python train.py --model="model that predicts nearness at each pixel" --image_size=32 --crop_scale_min=0.8 --encoder_norm="layernorm" --encoder_activation="relu" --decoder_blocks_per_level=2 --decoder_attention=true
Rows from block 11 of the encoder of a small model that predicts nearness at each pixel, named by matrix and row number. Rows with one number within an expert belong to one neuron, the router's apart. Each number is 128 + 32 x the weight over its row's rms, rounded and kept within 0 to 255. All counts start at 0. Numbers have three digits each.
Before each expert's rows are labels from the 100 images, of 14848, where the router gives the expert most weight on average: "top examples" is what is common among them. Only what is clearly more common there than usual is listed. The data: small renderings of single solids in any pose. In brackets: how many of the 100, against the usual share in percent.
# router: router (encoder.blocks.11.mlp.router.weight, 8x384), inputs 308-383
# up: expert up (encoder.blocks.11.mlp.up, 8x192x384), inputs 308-383
# down: expert down (encoder.blocks.11.mlp.down, 8x384x192, transposed), outputs 308-383

# expert 4
top examples: spring (51 vs 4.3); cube frame (32 vs 3.8)
router.4:113160129146135103114138098109090124108130165058151113131111102116156161148121133147134127145132103161106099083105102152113162164196125117138136121107175132098126139196125129101085128113058143106130125117158195121127135145160145
up.0:135145147090175172158152118139157148153130146116135155231124134141173153156163083126150162170160176146158146156170111177114150153133101164076104094102129101115117138115189089147145107119121094146148094123118092117129111135085103
down.0:140147166098189150121093152099153095097099143154131169188159103113117147157134053126111136126103110147108083084072097127164157096144158093156119111165162111126104078188137168108111149074131101122141110027143133098139098156150123
up.1:129113161118087136145121132127145118122127146157094166134098077132049130134104168103083185188136128167060127119095182157175111133111093117193138136139161103111098145121139207156155113128086174121124065065141107092116166103086094
down.1:110134130138154104123161102131150160122148133121149127174077163148098164091172091131181160139171119078121149187149139154115103164078089110170143123166103136186147172139125154103111073127119126149141116169164099160094127152031142
up.2:121132197112149142196114163131126120143186137138101156193109152137150131115168096135174180195127123127181162128183121153138178111133147130108135121157093110151126194152176048131138164169121139142163103123130145112128107146148143
down.2:112111120129214138134100180071127151073103184170102161164141094150114126153120046116136141149113120098119136115089126114162138135145126093116140158177120153131122113215162176131109108065152101136152081103153098130127108136103122
up.3:142139131088197132118145069156091095170148166097111133117123120132143157132183111131122136137061176141163108116090084210146094162115175182070130157066106134122135081124100130090113119130143140164140145123090076141135127125119146
down.3:139183149105097121166121092118182128131117113183119141184127146116156131129135072144146122173182077192157110121117082089179121167155106072126154152115167075122142151128134114143205139126099160069161134105130106107127088149109096
up.4:125184144136153122153160129153159199157123129074138143127092167123140134130112108078110160159108123106107190112172159092077111128147143128129182096093173154145106127127184078126107087100171143137138137111146129193211158163170172
down.4:077143143143147122110133165102149131109144124138067113141098118147136169148117000120118120134123092098000159134118083132145157148144133101107147152130164073132163128196154136163167142116109145128092080018120104152114137126131125
up.5:102061162107180150154123065122130172146140118114074121090165155149163129152140131177104136170172144163086135121178110179172083103138141117133119150121113114058102109140102121159133128139077164126182143099073104141132083120123128
down.5:090178123092151135140155141158175145134118093114123150130119122084133161168109092143135092089131095136121138152104126109149119166132114173075082134092124155102152160144079188139162139047131136129108088104141132167089130141126126
up.6:129086151113171105193131150105120172147127105136122106119128161119128169078142179119126101136198153154058154107156136149115046096143151108122167130111118126098109133141129107150137101176131131094169121092139105097101113063049120
down.6:095133082157177100103120172139131213125111137138122134153136090175114171172095092134146094147130078093000175167111122176182112171116143154120085144123130125106218164175121159169200168068156116143151078052124114147092141142158098
up.7:128116201149152131169076115139123088092142171178108125149135125140074154093131076140141127139139127145142132104140167058136174178110101091134173152122124146133166198101174169076097180076062175099195143175093123139099103095083057
down.7:172068165115102173124085137146125079187123152087161173101191137102117102143169099134105126123121151129156174072083127165116123132110190140159099092095214168150077103109106118119144157154146124120134143068138169079083162146184134
up.8:124096122130092153114118043132139079156167128128114091143111105139143126159100136176182172092121137137141114104143125155145159177114131094133103155124166146162133177062115126129111096105121153138099088064100153088100151079128151
down.8:138191085130081111154183090133092175112169172149173108173101103088072150115161126129083174167115120127141122109165025097107123140154085115146164124169109097141129137077094088090183151141147133131148085172103061119148139113103109
up.9:170151109158092164119153153092164140107147138187125104164036105174143161168081102088107155150132138092121138064109122134128148129159116086142065112132108121174127110121164149148148096092113158158117126094130155125085096150088092
down.9:117121149144176170077129145127097157148119100082108117107110110096066150104097067101122139087104103116062089079142123169102154074085137122097153111140172136102102086227144157137131134082149139116128103032136112122111164112120108
up.10:105094143089164117128107102107123136110105105168092124145097114177099097148120178127123167152118127075056111070081121124162134083075088101127133089067122137134079126132193148180131120169116155176177080100132094090143162103168105
down.10:079200142111101168132140134153140133080129133147110135146155131094161121108070056155145106113127094157044094184108136112173166112214071108081106154141146156168184153151137132159169136100087153150167082103123098160128093099125110
up.11:141105169135094104142112130088092089105119117193115140170123134160143094135109150112092146117133159096127114076103091108151198120149105124131113150120070143133099085142137196105080101178121126126139121102180145130095110130113150
down.11:074174114137139167085159101121096128172122120131105088110119079118177117155124077128162102096097155080116121063179120125148166141077105167140181133087186161136124130208140112119083124100161122162076117037148163112077114163074150

# expert 5
top examples: jack (34 vs 4.2); star block (28 vs 4.4)
router.5:126084139108075168139123129171153112114119109168168100112143152150144088071163163137103072070178096101153127174145190086103108096076198130130137193084065154166144150088120103159096080106135160116154132133122000126148124144175107
up.0:157162154109086114126104052134137062139114135073207153163105138115105119129128149146135130137122180057099171111165098088149170193091063125189090118134183134133083171119156181151150088123112118165161148088139151096139130147111084
down.0:118184139103072134092119104112126092130106085154102105101132103144193147149144161148078109109095082114162150171170050074150148130148168150122200128087157129126114131114131064169100110143109169136147119152141157096097125173111121
up.1:121097193137095116123121102090138079110141122080156130177141127130090080088124127147141164151148110087066086096129159127117116136139156166166112102120124167158093079133122160148110140145126177081139162078099082091116154097137095
down.1:115133116144121166148137146153158113153135122157116109119074097201174176151125195135106154109079114108148163168166131142139116118086171191108156139065162093189184119146124103171117143123096145124118162117120128156104144155156139
up.2:182121125107082153089134182090124110091168161103100074171153128117135137117077155097189141130160117136096129100118101085125157043145137108153119175077091133138136064111118128091099102148105148120111112137096120107103083079112059
down.2:144175144151133153098115166159090100133134125102133111119087092126135180152067148042117123124068138149063158175137139143181105096115110151095159099063126094100184120187114098130097178123173132127121106080132151137103096133171102
up.3:171093127091130123108075070122153135134137131111122135158102116165121179132093190107171151110125119099093144131147147066151111143117120092129132147134204126110092104105185135103103144203125159142140108105115130113116166119081090
down.3:104171103130133164114128082176131127131145148183114182132052069123143210132137135095121065107106134103152161163181134060190147111134065084049192118103146136147125152162136126108177139075161126134085137127163144143100123131141146
up.4:123098122118112123096158168106102160121131108105129117181078158135159120203142114145149119100063142152088107127158136101119149173109098084145111045119193131188092094162190110129137146169144144127182118082128124125110144073173133
down.4:100140118120161159121148108112137119127100141176147139148140144161138123083109050096176106091152126076102153112125098118147180118165104076100153126155182137128170162204115144150147132058118138156110182104133107126119084145082144
up.5:128081126101157138145104144119133182132158105112112201187129153116179128170093104180166104082125107099086044105120084106112117196157112156143098119149158166056109131152109088145164155128087155121185173099100143144166109168178178
down.5:171133123131139104142119137145114127128108169168137116162147086155158081097084080144203128107105170150106158159145124128190190158101145078138108107106140143120170154144077163164154109092203074162127144164145198091145092197140157
up.6:119136138136097106076119112136101173158077104100155150113100101135162138177158103123127070171105182105110097101158071081134145133095118097166108104105114075097079169108115161144164084122156163138161121056176118140090086055161096
down.6:109177159101145148143124084118144093134085152164091118115097122104116134073128127136170065107142081120125126174146052082151171125169105088135156149150171079138136165089105118149123073115097166145143136109124143122136101119089094
up.7:146090113121074158110113136059140120095149152159193081189083084124161102158164143150096119107106151159082128084161150075097155151127152096134100102115164177166096126157221139099129103153120126127149127091100142129128129113163150
down.7:098120132126139159104141136066144124140170145169164109137099143197127162091103106098145128086140107090098141142137127126142144139142135132144121112150198145135191124188161138168134152061095105141100176104070078109151093144117166
up.8:166184170128141170136151090119170111143157172153175067105127135164106107123168146127090148144160102052114152165163132115083175172072130074164135147120182081115126124096136139162088152119126147111164161080096085148161160142164111
down.8:104165092141116155081135114155105108131118091137165121078099109158183153180149210108117090114119109126122161126160142090176091070178144186146177139103174154127131135112090126166093113080065132113108101113113128119132141127137159
up.9:155146194104087172126127088181171139112189120104154070121178196121114099122135131110088144099182144041115109149141138138061084191127118102147103165084164160165129112074106131108118148164115186131180170110105089116171162130122108
down.9:125155075138094147116121091157159103157181135152192119124126093173211202167158212115077100071130146077149171189170119108123110129121182177125164154104181108127126120128100100151089140115111116137068162126100165138124140118115208
up.10:114110044141133140095110139149096119124156118103163131126125081123153127184127087140170101181054245118155103088083116164182130147091122132125136132059170144124111099188164168115167089098141152151111130066103128149149147109149121
down.10:123134084107064116142200121131112140138148113122142143158162117166125093113089145088150156152151133139098159165135111088114151131128152089114125137169137107090114189096099089182132117158082156131158165130103074079208109040135143
up.11:124155156108113125143171151144148138158135086129132115177141104140098065092177148131104136098134123071151175095214159136155139187068163140107098099063152167192110150133138110133118144102118113149145137103120110167145116036135135
down.11:078138028098135154117160142114179093152132120150204122113144097163163107127108171142150076107177137110159159170159148124089124139109170168151105086173145116152107187105118129106087101086053130188090180173071130099160067118109214

# expert 2
top examples: black (49 vs 8.6)
router.2:100089105161169127131076166142164086138087162093095143143184104131097078109146113175172162097129119128154114170169088096200085134110143190118130067126128068104118177084118118089147121129169150144126140105084118216147128066115131
up.0:122139157107134163148086133125129129108088202149135162174159154152131137142137207156155171073140098183134184113131146154173177179066102118104127062109174122101117122144129084097137089099121114145163132119139134190164144101146124
down.0:222101173133228081162105187111133177123068200141120092175122146128064107100149096119110189162156143140182118123127161115170136120072124078128123139148142127157146066171133187127101046069133142116173143115168111148157127187106103
up.1:152162153128174126119132051168131161195079098130103072145104148165106148097131121095159151148098148156057199112133063131134104122158133135119137158113129123193118167076103134161105154151165143132148109088108088113190132067147156
down.1:144131112170122122121070110160104149090091089102128117068083150127122132137138163109111171087148166139117160157074144124085136125126137195086129104071150157100112107071117133218103153137155161110146169098138176154074132141220148
up.2:160112105116126122109127133133135116120096148168109147169094147096095094146125153084100075131119125111110130111122115086061116071097144085180130103098122124127099124141166165144077098163057107161096137082104137160190199151117193
down.2:157122140107092175119194072121125110127137128126097119100136115116112151148162200076120133106104088097124120071072167187120118166123147135122192114083129137164120065148164108122070118134127159098163158092137157157119133102099119
up.3:144120151127123103127083094168144084153076098126120120109098180167080120081142168083104120139131126097072165125112122091044094102116167136130153177163126086114055153059124195180143120184139171179130161100148094107121109069155159
down.3:123128125166051113099114114131091073127202083082181082105088119087158207134114181093122129072101152146115115179163139153086124142139136152192148097105114089116133145092160124184102152134139122188082181147132164127103120132180149
up.4:150127108125150149077086121168111159106156085127090085179146146166144153077117131163079123122109182085074044106103133178118131113134148095147100152118136169086102163136149123153088132149105118154150082124168142126119166156109107
down.4:140119088106160145096151136128138123186113116153138216131092066107155076094128141144106111154117128178110171159117161125187058221103086154059130159073124187140103158084101167151143135100091183134078116101121130120085117138094191
up.5:126060068144110135100124094149134115142182102136096093164163158195140112087126128069120118152175136150137179145098168112107130070173123104157105090142122152092121192105155130111117128230195172113131069123106129087123166115111095
down.5:176121174110185180123090147112105116107128122123121119152143183104098123141107102106054136073105169114129113137083141158119187035163143080082146076132143123174095121156144165118093106065146122087134150114190151153120114143217099
up.6:180152233114217114150150079135172138106126063185079097134145179192095125139123169135123119123136168061103148121050086138146101118163147144145101100144144120143097143033159115093093163193147126172136106102050104125132105101135213
down.6:146116106112106175088115108154104134147110110099143120102100140140168133163143164062112160074075122147107160142080136167107144120137143140113178108062138127097110113103105169198085145141113123117131165078105178129103140143186184
up.7:183116123138112151096148133129140114114153169069113192169153099133120099114122156112164105076156090174144096126170138152181148200077050153093122113137157087137066129118141110097125129118101146093137134053132123214170103101137084
down.7:122103153199117115143150190128173172132148189169158062139050140141091197116153102131113167158151120153167167159170110134193088148103123080116119136102128106143147153179101122094139141081122118110097151108107127212117117164110145
up.8:158121123105123190101133134127113099168085171089113177155144119081136068163095132146155138099116070197108081147128143115169097194110097153153068115149166037121061135168155134123139125109090152134146170107108123209207122107155102
down.8:141096162195164097144146166123153151128138202181121079174074108147079137100140084134122180172126137140156136098169108153177092163066126078090092132120144114156161109163106149096120114106182084099086121106143119151127116202104147
up.9:108122112145123180122086095110088054136131144103180146147127089096108081137106143121147134107105145092148099116153089156140133110106142158117105138099058097128140216114133183130157119056115186136130136114070232200129115073153052
down.9:123141192161030142168158144090130068072177166159098085140134130131138103119114082136126105162125125128084098133113101109166166176179133081124118140142196100136180137141160103145179203149121139139090119096119105133091093109113141
up.10:149098091114122172120075117092108096115144180114137108158141115113140033151119138141198133087093094049132069139158111144163106163151163161124119090168118079139109188152134189102172100084105180120137165071047243139138124120130089
down.10:129097164158027137159154139117124071072192148144097098118129140151131096126090102132097135142088136148106127140122090111149149153166138110112101126114145074124157108114112121117153194182124115098097083133149132128093110128119117
up.11:187133116111112113104132167129118035098147098150106059183089102166100123157156164167104126121120108100083099088108111167129139153120103108143134111130151163152064122123167137167045128176168085151121076120150148073126134165102153
down.11:111049146124132129137126105119135097154136116143129127106091139148060123135081141132155096098110100113169162135108150190140135114139146133157120079094148111105074156152106181116080104082123079099193149118128139143173183149133134